A small multi-label image tagger, trained from scratch.
Model: 3.89M parameters, 40-pixel images, arch resnet, activation relu6, depths [3, 3, 3], widths [96, 144, 208].
Rows from block 3, named by matrix and row number. Rows with one number belong to one channel. Each number is 500 + 25 x the weight over its row's rms, rounded and kept within 0 to 999. All counts start at 0. Numbers have three digits each. After the name is the row's rms in percent of the matrix's.
# convs0: first 3x3 conv, stride 2 (model.blocks.3.convs.0.weight, 144x96x3x3), inputs 5-9, a 3x3 kernel for each
# convs1: second 3x3 conv (model.blocks.3.convs.1.weight, 144x144x3x3, transposed), outputs 5-9, a 3x3 kernel for each
convs0.12 101:519509495511513501497501502502478491516510516524513540513527488516516537483485492518498531514483532547491539493446475497497521509495528
convs1.12 106:514522514497532530519509507515506499516518513493506529496534520516549543510540545475526513519511484487496501495483489512500498495477495
convs0.13 099:454472475475512509504511511534534502476462437494506508524486494511527447504508487454459453467498497492504511569534540560517493517472490
convs1.13 100:422464479483504496508513525453486471449488526448525516465486484470477494481499505484500484509493513499523491548541534476540519504483486
convs0.14 094:459458457448448470469468471483490490493457485487470467498465490509502481528500475518519516491534512475505505508515519531546543503512502
convs1.14 096:479491471474473461510511491474456465488513481494498447467477483465487501485507508530529486531498507535517542473515514530498484519487526
convs0.15 103:494493492487472496456473467493486448490514495531521541496485493519526542520520530523521522496559534508526560486519536519539527472505489
convs1.15 107:475470497504540546501525510510516498495492507521511482506499491523516503514539523547547482506515516509497521513523512512508496483465499
convs0.16 103:517514507511492502515509505487491482515506520554524532530510494506504491482476468497513523537497516531472485473482494489468500490517548
convs1.16 109:562562518481503518469481496558521541517488516524489495494501512512505518503512511563537565512521540464483510473453462492470510540535547
convs0.17 103:476505480475501483448476458513516488492512486515526517522500492519508523506526534524519510502531513523520550477510490531515542484509492
convs1.17 107:486485520535544527510511494512515509511511522503524514519520514534543530507550538518527491507503508505462486522539504488511487464481478
convs0.18 103:504512503509499513502508487482478453516482455533509510485492493494530482529507504517535479522549526553535525545534528557529541478519490
convs1.18 096:525514542510507531493498486526525525510504504513502522509516513511512511518518521582599589475483522456477512459457474492486486536542541
convs0.19 102:497493487496496502476476478492486506520521528541530542535516490540506507471449461522496538533483540518471508500456482495497514517521551
convs1.19 109:500523521483525530505505499513478488526514506488499508493512512507528536506523525489530526524516503498508515494490505502496505508462504
convs0.20 099:495498472515505488484502482502495486465486491507493510524496499521502508509512524496469519494498504533504526480507508524504538475477462
convs1.20 099:473464490519532506514514489494502499503505515473520512507506500509521519506529527507523459515511503509491498537541531499511491476492482
convs0.21 102:503510513502488508502495513495482514511508518469501509501481499491481477511510507501488517514491506523533488480477515421461474482465470
convs1.21 101:480465465489476450483489492490467486455463507467451511512505515506494491490462445488448467540518499517562546475544511509528504446480460
convs0.22 094:502492485530531517506529515500511477483500488528528522508484479530480491523514535493459488514509518520522545500487489512501496468483499
convs1.22 097:467471517525531513495490471486512492499501500478533504490505484499523499492518500487510502478474497493461481514525528482501505480494494
convs0.23 094:464470484448457488449459503485496494479494522514520542506512454560525505539541477501519541481554555499505505480483472512475490479501516
convs1.23 090:506528526490518554468514521515511510511495513520505506479515488494501492471498482499508503480506484524468505476504508476482471485463509
convs0.24 096:501460491490484504505505511482493509455494522479526559539525460511536523498513504458511516460531576448521514517499501499510505505497538
convs1.24 107:488506511468524563482551530500495478499500505482499498483525497485512486460496468467477493498499487502469504520508545489493510479470504
convs0.25 100:503521504515520501497524490528523514525493483563515486482468501554479498535510531511505501525495480511467478477511513526556543526523527
convs1.25 098:506506469500481459473476491445475485482506493483515484485477468489498500486503507472497488482487511490486521517522527492495506490459500
convs0.26 103:491490489477474475487480500508493471510498484496502476507492484481482424492477422493475501496436473482481463500519476495466493511500511
convs1.26 094:527528538515497496513502492505532550495512549495493553517537539492489519480474519502495496507491503497510484505512490514511497516556533
convs0.27 101:485507496502497491497504496512505511526492467523483484513487513534496470535473531533492498529466479528467487504559537549546517519541471
convs1.27 106:513520488508509476464449483452492494449514508455523502466493493460511537462502553523539495486500528469491502516543529474521516501500499
convs0.28 098:485489496467497498463476464544512488550501463536517493506489472506516450527504489549508492527497540505526526510550508545522464521504487
convs1.28 106:482498499466482494467466509455510502440523528436514527473510508464514531458486537494523512497474531493507502523561543477534495482499491
convs0.29 093:541534528549535530527523509519515524526522518521504489483488499469508497474480490538524511542540529544554538502527523534476522546539539
convs1.29 100:533506498512500487500493495497498480522500475540532529517514495534535534522533527484492459492470446496453487502508513497468504517483495
convs0.30 103:477489459502482483514512503489484446510512498507517497498471455499523457513508493501504481506467489532543491490510473480482512501532521
convs1.30 096:521535546514486515524507494505533546490539538497502549536560548486528528469477522514543526479470508467506483472475460519507477512549507
convs0.31 096:514511482506525481488494486536551553525519541477499513501537557517494535485471509540541541487514458474464457516509504531559525496514503
convs1.31 094:460475474456457462476484460486447442541505454524492463471476467493515505496514491523534513511520499489499483546538554508518521489499514
convs0.32 099:488507495505538507501515501565541532579524521549506483523520504561509518514518501542510523507529485478505478529499463503503474486494491
convs1.32 089:467456453451449484487470486491476450542502432511509432476490480491509523467496485497511511477492481517485527515527548489487494499489486
convs0.33 098:501535507518527518511545519533529505543501468536481460470495524529488479535479454475496479493477486467520512476521523551544522512508479
convs1.33 110:495516477509477472475449514435481471447516493465517468483494483474506520481497529462484499478477517507489504519518516497517522514462504
convs0.34 102:494495495505496510502495499513492478527467442528509484517483498483483476515447434503503514528511525531513513522534534541525518512543526
convs1.34 097:498501527485477491492482479525538543512499527489504518497504510480470492490499506543524562491497525467484508491464474503505503543537562
convs0.35 108:497488491478470484475484511456474473466488484470490467500505486476490438457452447494484515496478474476457494471467448492468516499515522
convs1.35 096:517512526493483492504484481534534550519511519519504513523511517513473495505493500512511522518507498524507487481472480521497513544553560
convs0.36 098:513514489523512513512517520488524546470491527451467493472500541461468498457452465512490520523523510500513498536498494546507538492524509
convs1.36 097:493452480514470514514506513476459438489495454518522490478498485492514521491508517506497513523506502527520549489504531526519521504534511
convs0.37 093:486518483504542492483511488534539553517518554519506547542584558566517586513509559527513533526522481518453507521510482511515497511530514
convs1.37 090:491481458454448516481502519515483476511505470528521483474483466491501505492515503523507509485519479491485492540532550522495520496463460
convs0.38 101:507497527513487517501517543456476497450468493461495501525515532466462433457460464462458488474465482445494508488488454502502488519523502
convs1.38 105:503486488489474488496476457515504502503507492510484492502486482511481475498502496512494507522500492544522486517509503536503511530557554
convs0.39 100:504498488487476479508501527479470442503486477492483470481478478481486419486477466495495487486428427475472459475494458490465497511500514
convs1.39 094:523530541512474494529516494505523550502517527503499521527545555504495515487459486509514514516497508499531492470486459521509493525528518
convs0.40 104:501498503491477476486464481443470490451477485450465468479469462472477421440468473479486469487473460450456475479466449496478467517492503
convs1.40 098:520515516482463476506485478510515521502500495507491483506497506505462476507476473496498516531518498549534481464458471523494498532522529
convs0.41 101:495501474506517493481520501520517498501496481525518508494483476538488474542532538509483511529502538507495551460486506492488526488484494
convs1.41 104:492480485509517473499493469468504503476498494454505483496509502477506510475501506472484471505488512515497508533530527482496497469499513
convs0.42 099:495524526505539538513517522454491507500505488525499522493465473458498536497512526475503515539523549524512479559503537507499533488506481
convs1.42 106:484458464450479420483482451476454430498444451509457478524498499523514470510491438485495528502479485540513536499552517491506505452497510
convs0.43 104:464506478447472484486514511509511511513508545515501566494519537540516566485496525533537550500531529485451550493549521511521520486502516
convs1.43 115:494503482487497538497540522530503484507508506544508487502492467522515494523522492556534490518565535515518526523523504516494501500462471
convs0.44 098:474527518491492512507494505437493495472507518472510541458413486457465518461512535478523504447468499479512553501527505513472486448478479
convs1.44 101:474509508495517495497499493505482484505495482500505476538532528529510449542476469539544500504494524499503515471518474490510512471479480
convs0.45 100:525526500532520500520519492468443436502470454509519513511522507505523516492512528493463475518512521514493515504516518514515515524527528
convs1.45 095:490494476457456462437467446502504502518519499522515497454447460446463469423452453513521554497519536511516513522533521534511510515515508
convs0.46 105:468488521487481514496481507510521521495515509465490508517483504444477480448451486480502501487476491481510503505539497477478464488532467
convs1.46 102:476500497501510493495481451487468463485481460510486470493450450530494468543540486510476480523510486540508464530545510529510515484498535
convs0.47 096:526521514522510503505514471500479448507492470542545502527509496465476452502484427519520508532510502523546511481509491500478484484498489
convs1.47 088:535518503492482476488473473556541526514495510495486504497512494498483481486467479531525547518494495469485493503491463497482474491525535
convs0.48 098:502521517521532516517518506509507499453458498477477521496510552482505578536545532516489523515473506508481497484483544554540510521525491
convs1.48 103:485439496484511522511531516497493483506513480511525492480502500498524518508538512475518511474509484516504504519511511501462503478466469
convs0.49 101:505504488494503511489506518456456483493495485512507501511526478540511489499458484526506523492508500515472498485455469511511533491515530
convs1.49 101:490540498450506509503502490503481494509503501474479503466493483499528535500536528518515512532531514505505532535528496538499496541491492
convs0.50 102:484484494486486493490506499500529538477506528475494513502494532454490506450455480469496519471481511467499508487519525497494518503501483
convs1.50 099:496507497519508491529505467509484444517494472525496466508473452528519478547544479488499518505491491538507471509527509520507503475489544
convs0.51 093:498502478515510480497501483494498485506459462557530526481489485548520524575569553490472510518514519497488504505529506497520500498511486
convs1.51 084:478470459471469443474478471471491492514503466515517469449463470473498501445486485519505508477498500519498529523532529531476504508489520
convs0.52 091:509516490518532469478510474505505483476495483533518538512497475517495508549493513492487500518536514529533519525473505520503495484495509
convs1.52 093:471486502509549487454454443504517490525493497498529524501489471519535516490516486507510515468463473490445492512514518493510497482472493
convs0.53 099:525531503524531511510511497498500501516529518527528519550537482522482497469481500496515535504498511520487499482438448467478502496486501
convs1.53 108:485515492502512498516488494530512510534512511509508528495520512526550537526544542524544490542514499509502495505483490526502507522484507
convs0.54 107:479493517491494513503503530495513525482500508481501502504493521447480478455437499460498507462482511471491521442503479478464479514520509
convs1.54 099:512509493492484491508478475517494496511507500527493479530479484544506474550523481495480511516508497554515490498525501522501507490514551
convs0.55 100:513513502525519518527520510506521543500501528497485512488503515483502524477481505531500492528512504538535496534519502560512519531517505
convs1.55 096:478469492496484507495495510484478468472485484478505498512538522512552551516538541496506498485490478519496510492502527511496524488498498
convs0.56 100:474506524492508532514473498515527521520524523472507527520484514490495513464494519484499499475485510493510529514562505478496466494551458
convs1.56 108:458504489489516500490486478478450408497483450518491474487465467524503480543538469494478462494510495523498485549597513517517514474483510
convs0.57 106:507483516475449480494473508435459483464474480461486470487471479475479405461469481476469493458437456451455492488486458485461489503497519
convs1.57 099:527526528485466481512492498519518528509508503510508499537521529525490484522477470506522531520517500528525496452450470522503514536521529
convs0.58 099:492512502528543500503492479531543561532503545524497516522539479533537518494524506508499513500517476486467471563489485512493498481519530
convs1.58 100:460447467465485499486500481487483427561504442502504490493526512505532535484508489471475522518487463536503491502511551509490484497486474
convs0.59 093:506529501504540508492520518528516515528486493511494491534512529554501504514483485517503515480511486442503518512509497527524504509521510
convs1.59 091:458464444452425465469469499506462455515525468507532443437483466439490508452484511503489501478503477521514488519532559514521523517483504
convs0.60 103:495507499505523518490491489513502527490487537456461499497518540493469510466498509529502533482473500510445477525455474542481512523501532
convs1.60 101:469453509483496492495490502504475465559515472536515484487502515513550543530552535446514509483494494496511489531522543493497497500482489
convs0.61 092:523532500522526508499512485498497507522535525567559551486480479501479469515503500474496471490510505482525519497521505466469526483497512
convs1.61 094:524522513498502483471465474511510499520516493504504508492508527516543532520512495509568547534521543508530530464465470513491527514480504
convs0.62 096:501500489501505515518475487509523561515527560497506531531499504509548558505499524472461511514476486525462458527455523476466502537541539
convs1.62 104:463437492509476512536516519471478461492510486520483488510539517536519532549531516474484511510525482474497535562553538568524533492493505
convs0.63 106:500519489503488500503493509495473414516504481531528507505464439498524471514496484504506463497495493521533519509532497492495510465513514
convs1.63 096:525529546514494529512496493512536537497527536498499535523539535495511506482474500548562540475468513442477478435448444503491484526536534
convs0.64 098:518520495520510501511507486480456447504472459508510511505517500510525516492513522490466475512513519518493517494494497507508505518523519
convs1.64 093:488494475464456467441475464500504504515518498520516497451448460444464465422450454518527560501517531515518513514534523537507515513517502
convs0.65 098:508530507535553516536516501525509512515501489531479456504465462525482485478504494499515494491507475480467489524525480507503521486525532
convs1.65 100:490505442458498456456482469496523477572526492512514512523495485537519520527522466479532506498486498515489538509486483490480497498479501
convs0.66 103:490508487495500495465484467427441465454482471519505519483495507560513541504507493497501507509537511491485524506519490525504488460512488
convs1.66 109:511507484492501526493517517489505498475476495520498482464484486498513504504527521561532518494523511531522545495512518513503513505467470
convs0.67 096:501501502508504514505500513492512500503528506498506498510501511559538507546527490491514528494540511492537496487474512550490474543541505
convs1.67 094:470494539499501558464474522489490496501528505504499507485494490504521517484494489481513504467505467536475478477489510495473501486484499
convs0.68 100:511495501526501520490482499495479506506484485494488516536510501484526545489491521501490497524446506490466477508467499524506534535496520
convs1.68 097:512503526506519506529515501518499463532522510509497505501507503534561531527558527476537553495486512517509513511517520502495503482497556
convs0.69 097:494507485518525501511495485568553553538515526509485490499524527491478475462471481505507485514515459512483473463471469509512512499496513
convs1.69 101:489482463488495461462473457458450461558491460486486485495484483524534531520541514496527509546511490513506519519503514501500504519492498
convs0.70 100:483526517508524539476492525479476488496494502495501514497510514493513512507495522469463480483480524483491510512502514470487491473432471
convs1.70 109:460444417472440471529521521500474493491442506518488498519483492516498455509502482520494486513535547505537549517539508492511508492507494
convs0.71 095:479475493464483485491479474548524514528513492508510530506467502499470447493442480485485508480489505471480459532548533533559517502493494
convs1.71 100:432472479480490483488504511444487470465495528459504519465485464465497501497519531462525541499501533457491502527552532485549521516490505
convs0.72 105:521491519509486518514506519446447484449449479510505505519502523477515505488485515483467494483461501509477531490502490499500508514517513
convs1.72 097:528516510490470488507495484544530540522507510518517502530518518519497485523501493513534563457481499492505500462449452503490496547551549
convs0.73 098:508498503513515497514517474455440434493489438513522479493527510469518529449487528501492480519526505529533506525538550529548545530549547
convs1.73 095:509515505473480491473485464491491511511512502509515511479461474457448465427431447504503534472507529491482515502506506520509503487473498
convs0.74 095:515529514525537521523517502525538530527552530525508496561556510525516522466486528493523514502506487531461483501465469516502530511510517
convs1.74 095:469508489484484491466425465523515505544512488525538535508522509532541537531538521482504499507492473524473471492487482517479480530477506
convs0.75 100:481485483465507482461482468533505487538484450534480490493471466492493440508447463539483470524498519528516494505546518525532502499508526
convs1.75 101:504495507506501500476490516463497506455516528442523537454501493458509530454507542541534536500496533488506519514538516483541499492512496
convs0.76 105:483479480486463485461472465499512484502509494545520549513488501543518546525522544526517539502539531541506555487519540538548547506497468
convs1.76 103:478487503508527531493511517514512513492501519512543507494481462501508484482521517559532492480510526504487520501533510522495497492461510
convs0.77 104:547515542523488518508491505430474471475475478509523501517498523472512485486466498505509504476478513497510546481493487486492504497505534
convs1.77 097:540531509499482493509498500553536542529507504522510497531520523526483484531498478524527569469502512470513508482479459517501505547540535
convs0.78 098:502488470478480467494521487506519517508504478517482487484463484503486447476467467485476492487498465476493457524537562560568550527524507
convs1.78 110:456496494507500490499503500453488450473509509465508501475492473470529510521534521486535530501503530472487495560562540526530532514471515
convs0.79 101:467467495454460496480478505512536527522515535513525529488478476537477482571559511503520581485496559440464516520510513517513490496449441
convs1.79 100:443457468481501493509506506479481481498513480482491452436445453415454456408420443504524477511514494535541533518512508484496482486466505
convs0.80 109:475486479500503493488501481519513512514504492522505478483484480496494474503479491511526509531515510556530533489506536538492552527523547
convs1.80 114:516515507514511503472487503469483500497500508488493509477484491488514525491508518520503486506520511490488512511498493496494493521487514
convs0.81 104:509494501513506512478495498480478501443472489450468506526525490484511516508511511496505508489472513497477488530475496518496532500487542
convs1.81 091:516484533493511522496508509525525504528514509515522500492530507498529512497529506489523561460456480483459455471458504471476495514513508
convs0.82 104:515511516501482496503488514458463452486478479497492488499482463465476412461448456499492499490446457482467485490505463495473501490506513
convs1.82 092:532547550515494507525502499521527557508512523515500513528534537507478490501478496517515507492483500497504479468474466524494493535541537
convs0.83 103:514536517513498514514506508442481489480480496516513528433424491458484495516502510480523495483500496514537528517535524534492497436494495
convs1.83 097:512525531511528511500504494533507503519508513495510498528535534514524488516488476566585574478484520440464499452462445492496498517521506
convs0.84 101:492512507491523514500534510525479484513511490514502526463463465495534555513525520518507494484545485499551464543478538528520513463464456
convs1.84 111:492488503510542535465485484499492486506496491480480482494525516519551523505508490549576547506506506470471486487478477480509508481502493
convs0.85 101:526533526505513499482489477476464454507510511545534516514482500502478463526479460505515475532504472525554496482512521474486514461510515
convs1.85 101:577554542505483487468464459545532545514504524518498515516529544516495507496474473520545564520496512475500493447441462506479505534506536
convs0.86 098:482512520488501528493510516521535528522525530532535511483481494533495482566524476437511543457508541437455504501495523490493501491490499
convs1.86 103:474473495461483515501489531468476501483522487475517467495501501468483476449474473468490460464491490524521523508522513486472491469469535
convs0.87 097:509516460509523473484494467514465449503506480520522510508478458535525484532521479465466478477514489488480472532497485511472482528460472
convs1.87 103:491505485483513471525504499474465461480469449464456458511514494523533521522523521494494527513507500542535522532503531531512525525477502
convs0.88 102:501495485484489479498498504508498506501511500531506503544533485519507522474497489518529534496540526529524535472459466511525546510519530
convs1.88 106:500530515525507523492486486548531521538526540549526537509528511546552543535560542515514503491500515494471478491498466513501494499468485
convs0.89 105:498494487507498500482479486504491508506500506475476505509485517477498519480467511514509510482451507503462474500472505553516552538500510
convs1.89 100:494506519505532496501502479517473448541511486523505494501493470522535508522541524480523517494490489497504489532504503503500496510490534
convs0.90 102:518503535511488514513493508433467488492489496511500485500463511467450464493442485469478501469431472502485524482504477484465491486503507
convs1.90 091:537547544527491500529508501538531545517511512523520497538533530533492474533489470513510552470482509489517497451490470530494498534514532
convs0.91 100:486517517468519526485500505507504511501504493524505511465467473462497503514526495500513512467536515517524507545470528517473506475468501
convs1.91 104:474456504475504526469494484486476478515488499514477483447498512456493498473482461494535526505520517496488512483502464456494497475512509
convs0.92 097:507507489506495478490484456486457450504485429514507456503496479499508482506514513530490497511518486515486467469516490540552542544538545
convs1.92 096:479510504450479470462482472475502518481510513468509514485470480461496508460507516503510563478506542490486537514538520544515506531498512
convs0.93 104:488484473497483475486489473504505491512489490506452456536503546470468493498463468518507486507476456475465442519505523547514540553539493
convs1.93 096:500522520500507482479460442525474457532515477529508499507461428528506481533533501510530528480480494484485483530485467511499491533501542
convs0.94 103:484488483513508503492496459505509514503512490509503489501485489477497487466494498473513485493522492530532515465465484474485538526500542
convs1.94 111:530524522495512481464481488477480530521504514501506512523509497551537514529521492498482506554523536530522563488454471503488486552489523
convs0.95 105:508499535491476508509496521435465493475479486480499468491480487480480422471457478469473506455431475469464501481481448482456503511503528
convs1.95 095:524519524484461493517499501527522542504507517521514504536514531532491492533493482493512538504503497531519495459466483522501512541523540
convs0.96 100:491521536511482537517484518507525511503507517473503525513471501482484492473518513502501497490450513489499532527579523481498453449480437
convs1.96 104:461500481512523478496508495434438420462463455480483478477478477503491475514505467508491460508530503507525513562588513523530515469474481
convs0.97 098:501535524503522520501476495480498518499510490522518514498470469479518519484510514478516482511524514503476459549502546488504532479513501
convs1.97 106:484471465458459426500489443459459433493432459518456474507476480513507474509511465473497526501493514512498524508543533510508506456504523
convs0.98 101:497488458525510495495504479482457476440445461461462477485485517501499543513508527497458517488506502529523544512533505563526545476497496
convs1.98 098:487474493518531521506527500499502504523506498517529508521523517526532520548549541514503448504503494501479479530522542498478497479478473
convs0.99 094:552556531548560532531528520500489505505488496513503482486487503471506513486499511521491478526524513527537521520537516528487509534538519
convs1.99 098:527501496493488462490468464501518494518491481526522528531524511541545548533542533478513469488476437504471492516506521480470530521487509
convs0.100 100:496519515505503502502513506507501456523523494534532531460458463498525532532530522476525476488541488477550485514499541482476516471485476
convs1.100 108:489497524510538527472466486519494480495499488452478506508533538513538513487486473557594560511488509421447465427454453489520504476513483
convs0.101 099:481471461518495472489452463491509508460502511454480537493478488529487527530520531498479517479481504523487551475484494518495516479476467
convs1.101 101:448468494497530509492516513508492473516492469522504470505494488517525485543539509493485441494479490511528521530522542511496511474465446
convs0.102 096:525531496509516498494491494498513529514506505508517515454480502452455462459452451508530520513524530504484509518509531475496563500496516
convs1.102 091:482478496504487490515503489474469426498479467508493489472481470491511496480516510482498524498474471473483515448483537502505537489494542
convs0.103 100:495494492498490496501488472504485470514481455530477474533499494523490481516494496508479466521467473493475483482554529520561515519563526
convs1.103 105:501522479491486448450455477443486484432520517453520503462476476454491510452487531496514521504488529482486504508548532483548507508496511
convs0.104 105:511502505494477496489486520450476459499485472502492474494488474490488424479454442512486502504455467485464484468466454502475521502512521
convs1.104 093:531531538501483504520495492528538565509512526518503516522523534508473496506484498508513516491489502500502482473463461517493498547544549
convs0.105 098:502515502485511488484460468497492509509509516481481474501487472498500477501499466509519495496515489493496462538501486465498495519499512
convs1.105 100:492497496458476460515509456458473460493452452516440444489480485521525522519534513461515519523487502495473524501506557497498507478492510
convs0.106 103:507500498500513518477493498502489502501497496489492503529533489497519487499522508525521514482474527491480501520463487548526504531484519
convs1.106 110:469483522483508513497503503489492472513519501487510508462508503484518528488525536448495521481486490505500498521518527498497502506468490
convs0.107 094:512529505527554521515523514520522523531532515511509526552517489557558559515535556514526521508526505516458490522487482530500478526547499
convs1.107 088:482509508468479532472470526499486487509512483503530498490503497510519522475490482497499507443480452530483495519510525512482499489461505
convs0.108 099:493513512509530522511509505483475471493478481495486495516506521503515545496518524509498517517515521500486507535497506479492484502520494
convs1.108 101:473443472433442444456434435488509483519494460506484461484491497500518524480510492501527505471503482524496518522515513513485507522500498
convs0.109 101:516513528516526542521529531454484515494487485505496485455467527437489525512515517508489489532498517482495504540501533530513521531531528
convs1.109 098:532510509487474468505479476538527516529502510518502513518490495523519482521497484547531553486486496521507519464490483483488521526549581
convs0.110 094:520533494522529490503494496489489514508495518500516527476519542476490521469464445472513517490508511507473497426483532429482537476470507
convs1.110 095:526498479481503511501505489465482447485490496507494510467507484485523519485527495509547543523517518479491530468483528498509510502513514
convs0.111 106:499475532486467501500495523442464488450461485473486474509473478479464402478466499472456483467442475457459490494474465494466483529495519
convs1.111 106:529510506479452471516492486514494506495495489512503488528510511533503498535501495503497503524512491547539511461454467517501510542530528
convs0.112 096:492533552484521546492517540466520519479509532477501510505497482474503509469511542492492536532504533547527506516543483481482469513517478
convs1.112 103:473483499474484457486508491464431442470443465479464466533497506531519478522491439504475474511505491534547551515579520511524528440473510
convs0.113 101:520480509526480516527513521508541530484490490510497484527499546453498512492453506533505501530489501515507518487499520540499496562545508
convs1.113 096:521521513503481480496465463542535521527517499518499486523500489534504464531510470531523548462494506484492503522520473532512505532532574
convs0.114 100:503522525488482520483484490514492496514514498505538532515493505511526537539528535507509514494507525505526499478488526423463486478476504
convs1.114 106:477471492491486493497510509503484485475488501468466514499514527489488495465427432485489484530509495487534534486532502522531512466485466
convs0.115 099:511489479504506491495511506495471462482496492536528530502512460539579540499524481503501471496569487534559498503479497548482488485473513
convs1.115 105:533543523501535544445483488520513500508506517525511507495535506534559534506535523528550549487511515500439481472492486525511476516522517
convs0.116 107:502512482499483497506508514476465418510511498531527511509470442499522472517498486503502459493480474512519490519516497493494510495525509
convs1.116 095:519529533502487509519504496518539539504531528503505531522538540505511504492481493527562535470472507460493488438435428517496494533535540
convs0.117 104:516503533524499526529499516455495510461463481518497490493487536452499517505473509487484503491481517530504545486491502495489506499514511
convs1.117 096:528532529510492498515500492548538539528507504530526503533512520528499476541513484525533559451482505491504509482492465519500502544535551
convs0.118 099:485520496488512493476480496464488536498511528496510515479485474482499536520488524493509511533515521495540451507511486476526507477509491
convs1.118 104:466463469470508457473486470468450440488442445480441479517510499521506487509476430474476500547497484523514540466505510476524504468488484
convs0.119 105:491481477512485476486468462476446461473455476497466491477470499490514526506513527485455491491491489549509531527516505570513519501526479
convs1.119 097:487494514512543527493502490510510506510510495526514509520521509521519497537525521533526491476475508467459478515499512478478469478497498
convs0.120 105:495497510501503511489502490465462489426465491473476492496520518479527543524527536470463483459486495511501522509503497549515536477504502
convs1.120 094:491480505496519531490509496513514500521502485532515494502528516521532509540543506519528511470486486471469465496476493486459480491481484
convs0.121 094:522522506541529524519527511507511542517497529508479489486494496470494496459460469536506490547544513554565534520499492530496531541527529
convs1.121 091:533488504509482501500480499496476472514502487519527525513505490521532552516528528510507510510478467505473532480489529511469501514502482
convs0.122 102:519527500514516495496488498524506499529519504551534524539545525540528535512510505520520511522544512530497547466460484509503526486482500
convs1.122 097:480515490484494506485477478533526527530526524530529538503521506537559544521552536505530529494496519487467496485496478512494497519477483
convs0.123 094:527528512545537519529511502571577575536516538483490503546529524513485514463482500515512505492500465476466475475469465518505494502524519
convs1.123 093:475466476484467477450449463478473452560537461499515467489494490508525533510511510451516517504507468511505493516517548489494495490482481
convs0.124 100:478470467475508494482472478526522506524486464517493486491459500478469446488436444521468484506509512505531485514548538542533494510510526
convs1.124 101:470484480496515483477497515444473471447490525442517529458482465474498508479507525505528503501504532480498501539559526494569515494494492
convs0.125 096:504518504488491503497503530497478447518492486501498482487465504474478442480471466529527510523469476505524476506509477496478509510522524
convs1.125 095:522526527506469484500496477491518532485499520494484520510541548485474506470443480501518520483490507465529513455496460517501479522527506
convs0.126 102:497502493518505493513487487467502514474513523476508538489475465500508540500523537476477487486494488514506522471506508503475470470481449
convs1.126 102:461481488495521492486507483485474449497483453500494454506519502516521476525495459493492462520482473517543530509522507502501496472459439
convs0.127 100:501496492488500488498503494499509545504513525473470497491496514513532501505507525503499456468490439466462460541490540552542535523493503
convs1.127 114:483467505495462514550535522489479478454499461485510461483486495453491504494507514503465507482502493515496496512493513523516523498476496
convs0.128 099:526509504506501508500502501527516527547536518506548520495481505511506517503510529549535536528575535494538510508477505483484476527487501
convs1.128 099:452460484468475480458438464511502470514499468473476493508518536504500502484433443437462457523506465527537524480493483508514486505491505
convs0.129 098:549538506546525507517504469476450442481473444490511484496508501474515508507525546490474481507509509509480500519529503520520524531522531
convs1.129 096:494497507460460457443453444491504497507507480503511501480466481480497496447493485502507544477488520502525527535521523542510503524511506
convs0.130 102:494502469494488492508511507497463423505484483517517493501454446502515458526507478515489473509477483539547502507556499487490503476503500
convs1.130 097:518529545509491524509503487487529537480533542490494560522549536472518516457479529529550522470467505451496473469492473506507473503556503
convs0.131 100:522512506528516503528508506500499515492525535455503528507478499523484488488535517496495491506481498479492527487524482483481507497480503
convs1.131 103:502495496521523508512528468457471492484504485491497499499523502497517503503507519471461427537494456514511486542535544493522500454490448
convs0.132 101:521501511503504516497514504499480502458473503486495516500508484482527556493504499518499507469483511508532503514480482553493487480472520
convs1.132 095:524512509493513543463495493519517500516515530505514503495538507512547527510535510520558570486488497476476489502480472488493487524525503
convs0.133 102:507524503506488492509509521480439430505476486503491478491441451463487428507474483510524489494459461501506478483504457479479497484516533
convs1.133 095:528540547513490514530516503510534559490517532505497529528550550502508504489466502528549538474471513471513496442471459524506500538530522
convs0.134 101:504521517511533515483485490534536533559549532493505512504493484522534513486510516511487510488509470471498464523444456512462469547534510
convs1.134 099:466456502497462475448419463473507478515520464482522493511520520524531545514520513473503522495481466527503506510507516517481485499498494
convs0.135 093:514535496494507484475475464488472505527525526565554544473470490499512493522518509476482462480500485488494503480514502464495494467481501
convs1.135 101:523517536492519514505491506503507514493490498473478529533532540531552553546549547505556542511496506518520521485495512499496518493482476
convs0.136 099:497508521493522533534539534527518513502492498456452475522505495512503494527519478497523526489487525496465526524508490552512503550525522
convs1.136 099:440467523471490545507491547519502506511528508495523501496510509492505517489481497492497507478476464542523500491496505478485515479485500
convs0.137 096:507523482495504487514486476502520544452472515480502513526509501486519515502522511508496517474524506478448478573524529528552534494502487
convs1.137 101:463473502466474484539540496459459428491461465495476457499488486510507469506520484453482509501481513516499509508542561514507519450465534
convs0.138 100:475518509487490518495528521521512499527517484524544527515492493517515469546516495510525510488506540539541537520513516523484453529504501
convs1.138 113:465478508468477502491474510482511507457520522469510542482518516471502516453458506479520508498461502516523494495535553484515500459504481
convs0.139 097:466455506477483512506517519460477488468503498509516524516488455553523486532527506489527542481503535489536506492498516512522533524538526
convs1.139 107:468492471450496512485519491516484499532514512481491493494514488506507485488503489477463449470464456501476472536536525507512514521455511
convs0.140 100:481509486513506480500496479570550542545517513530481486530499518515476506454498538520508520501493476506462503440471483494526522512526522
convs1.140 105:504499467495495472440482487463472488542518488487508498501476481507514528497525513522506514518534528489479536516512500502487477507478482
convs0.141 103:513477500502479505523522528486483484502496506531530535548520494490510473500501477469479501461453505474447484498473516494502524489466522
convs1.141 099:541529480496504529508520509566515535534506507510489486518546547533529524496497505531486525518513475483491470495474462517477500532527540
convs0.142 097:501499496489492483480489491482494503476489485538512489546525458568505498514492469480538539508544523545526525487472491503489549488499535
convs1.142 096:496528498503523511471466465550520524542508516529510522511531500539544528514549522479495488484474485516468495497509487501485486503476515